config.yaml
num_classes: 39
hidden_act: "reglu"
mlp_ratio: 2.67
fused_qkv: false
subsampling: 2
layers: 12
residual_init: "zero_last"
learning_rate: 0.0018
lr_schedule: "poly"
Rows from block 4, named by matrix and row number. Each number is 50 + 15 x the weight over its row's rms, rounded and kept within 0 to 99. All counts start at 0. After the name is the row's rms in percent of the matrix's.
# fc1: shared expert up (model.blocks.4.mlp.shared.fc1.weight, 384x192), inputs 0-95
fc1.321 101:57 55 40 51 57 41 75 49 50 55 43 37 40 84 56 61 68 57 43 51 65 72 57 54 56 64 78 60 32 33 57 38 39 62 11 38 48 46 59 67 55 42 44 42 60 38 57 34 53 37 30 88 46 45 41 32 54 44 64 61 44 54 49 39 29 45 47 39 49 47 74 23 40 30 79 53 64 45 48 49 52 18 72 44 30 45 72 40 90 51 29 77 59 67 57 73
fc1.322 099:45 70 69 43 56 47 58 46 68 57 48 46 62 39 41 35 40 53 33 31 64 66 53 63 58 35 72 76 67 46 29 57 48 39 50 55 39 23 37 47 53 54 38 44 29 39 30 30 39 65 45 29 74 32 81 68 73 51 57 59 43 31 31 46 64 64 37 61 70 56 71 58 52 36 57 33 60 61 42 36 23 35 43 72 73 51 93 32 26 64 78 61 41 45 49 40
fc1.323 101:51 52 57 69 33 60 22 30 43 48 31 45 76 63 40 42 47 40 52 33 41 46 26 41 44 67 52 36 78 38 63 64 75 49 65 48 49 34 17 41 47 33 71 25 39 60 51 52 61 65 26 75 58 63 35 62 41 55 65 43 39 32 50 39 37 43 73 64 52 43 43 53 46 25 72 44 62 40 77 54 53 69 26 44 62 73 78 68 44 47 52 35 59 47 29 67
fc1.324 105:25 40 48 56 43 40 36 42 37 52 53 57 53 58 20 40 50 32 61 41 47 56 41 89 45 57 42 79 29 34 67 42 38 57 30 50 74 61 50 41 31 49 33 57 32 34 43 31 71 18 34 71 76 56 64 80 40 60 21 28 64 61 38 33 44 31 42 65 14 53 75 55 50 38 24 45 51 67 36 52 50 44 60 62 56 61 64 53 50 47 72 34 26 53 42 16
fc1.325 100:46 49 64 35 32 44 56 15 63 37 49 41 49 40 52 46 66 47 44 46 27 65 44 51 57 54 57 36 38 54 50 27 65 51 46 29 70 36 49 54 62 28 32 42 44 53 49 47 74 59 62 65 62 49 83 43 59 62 66 28 53 51 47 16 44 52 66 45 41 29 65 46 88 73 47 55 53 39 35 52 60 58 53 70 58 66 58 57 59 42 58 52 19 57 73 44
fc1.326 097:44 44 50 25 66 50 41 47 61 45 52 37 56 70 68 48 65 24 51 64 37 50 49 41 39 38 80 40 73 43 57 26 27 47 60 67 44 61 39 68 43 28 53 58 85 39 42 40 36 40 50 71 50 56 34 24 51 70 56 57 75 30 64 65 15 58 56 63 74 31 52 44 61 37 40 45 25 32 52 60 34 57 27 57 33 73 48 33 31 32 42 47 56 45 34 39
fc1.327 094:46 56 37 30 36 36 50 52 59 63 47 52 66 40 32 23 50 63 31 19 74 78 56 41 40 23 61 51 60 48 84 28 37 41 74 56 30 37 29 46 39 26 42 58 25 60 31 72 44 41 34 49 83 94 41 37 27 61 56 66 41 42 67 62 49 65 51 35 37 53 45 35 60 46 16 45 45 73 44 82 31 61 51 60 25 46 58 37 56 67 61 50 55 31 63 41
fc1.328 111:47 42 57 57 56 24 75 68 45 39 26 69 68 63 62 39 48 37 43 48 48 56 18 33 42 47 67 28 37 34 32 67 58 70 61 45 29 37 42 39 51 75 44 42 29 78 27 39 15 35 41 35 30 71 14 24 55 66 67 73 45 42 60 45 47 47 49 47 55 50 64 44 75 53 32 70 58 34 33 77 17 48 51 48 60 58 75 55 63 66 39 48 62 51 23 52
fc1.329 106:68 35 55 39 10 33 25 52 47 55 85 79 61 51 42 59 71 46 36 26 63 40 54 50 50 39 28 70 43 86 57 33 16 67 60 46 35 70 15 59 57 34 50 58 53 63 57 56 32 47 23 45 70 34 56 63 53 61 73 45 60 51 68 52 37 76 35 41 46 41 75 37 69 87 58 56 62 22 36 37 40 60 39 41 28 56 61 59 40 66 51 67 35 26 51 63
fc1.330 094:79 47 74 19 12 40 42 66 57 29 34 34 69 66 57 45 42 49 50 34 55 48 47 65 52 92 52 17 47 28 44 72 56 48 58 39 49 52 45 58 65 35 62 49 79 46 51 60 84 41 46 75 57 67 61 41 56 27 71 43 51 45 74 53 43 53 41 44 39 70 63 50 57 69 47 20 33 56 67 47 65 46 46 27 39 64 70 44 34 56 32 70 59 38 33 46
fc1.331 097:42 83 60 57 49 60 51 12 60 41 55 51 60 24 44 33 48 56 23 38 48 65 48 43 55 54 71 38 54 61 46 59 17 39 42 65 27 57 53 70 37 33 68 62 43 72 35 37 50 83 43 39 82 52 53 46 32 53 51 30 54 45 20 09 58 43 46 66 69 49 57 58 36 51 25 30 54 28 39 56 63 59 36 52 32 77 61 64 76 45 47 46 56 71 53 52
fc1.332 095:37 63 60 44 41 28 64 43 14 70 65 60 66 40 47 70 41 40 41 56 82 41 30 41 57 44 55 45 38 55 19 46 80 56 58 42 48 50 34 38 57 40 38 30 60 80 33 47 52 57 57 50 46 54 68 38 51 37 49 54 77 72 72 28 46 56 43 39 41 62 76 49 49 62 55 42 69 38 61 54 40 66 55 48 55 67 60 65 23 27 63 44 60 47 49 62
fc1.333 106:27 64 38 44 41 42 57 50 65 46 57 61 68 27 61 46 59 69 15 45 53 46 65 69 42 55 71 36 14 58 53 55 34 70 63 64 40 39 58 32 40 45 55 40 36 64 42 62 58 54 39 27 48 68 60 82 62 62 38 23 49 54 54 09 54 50 73 39 35 46 45 28 50 50 43 43 63 43 39 34 50 37 40 64 22 64 32 49 40 50 27 45 64 51 64 39
fc1.334 102:38 80 68 72 54 25 28 56 59 58 62 62 59 53 71 29 62 56 28 34 36 56 46 76 63 68 40 30 83 41 48 56 60 32 37 52 51 39 48 38 79 37 40 40 52 68 38 93 61 24 75 68 53 35 36 54 26 37 39 57 38 36 62 64 63 43 34 57 50 76 44 37 45 55 30 58 39 44 35 63 70 46 30 66 53 27 30 49 64 66 59 50 30 49 66 81
fc1.335 101:48 32 53 56 53 45 69 55 40 48 66 12 42 46 43 44 61 81 69 53 53 47 77 45 36 43 67 52 37 68 22 72 70 40 53 34 29 40 47 56 61 72 62 39 20 38 30 69 47 51 31 58 69 42 39 28 53 53 30 47 69 37 58 72 52 49 77 62 54 52 36 55 60 41 36 48 58 41 36 24 46 13 42 36 47 51 39 36 60 37 42 58 57 33 50 33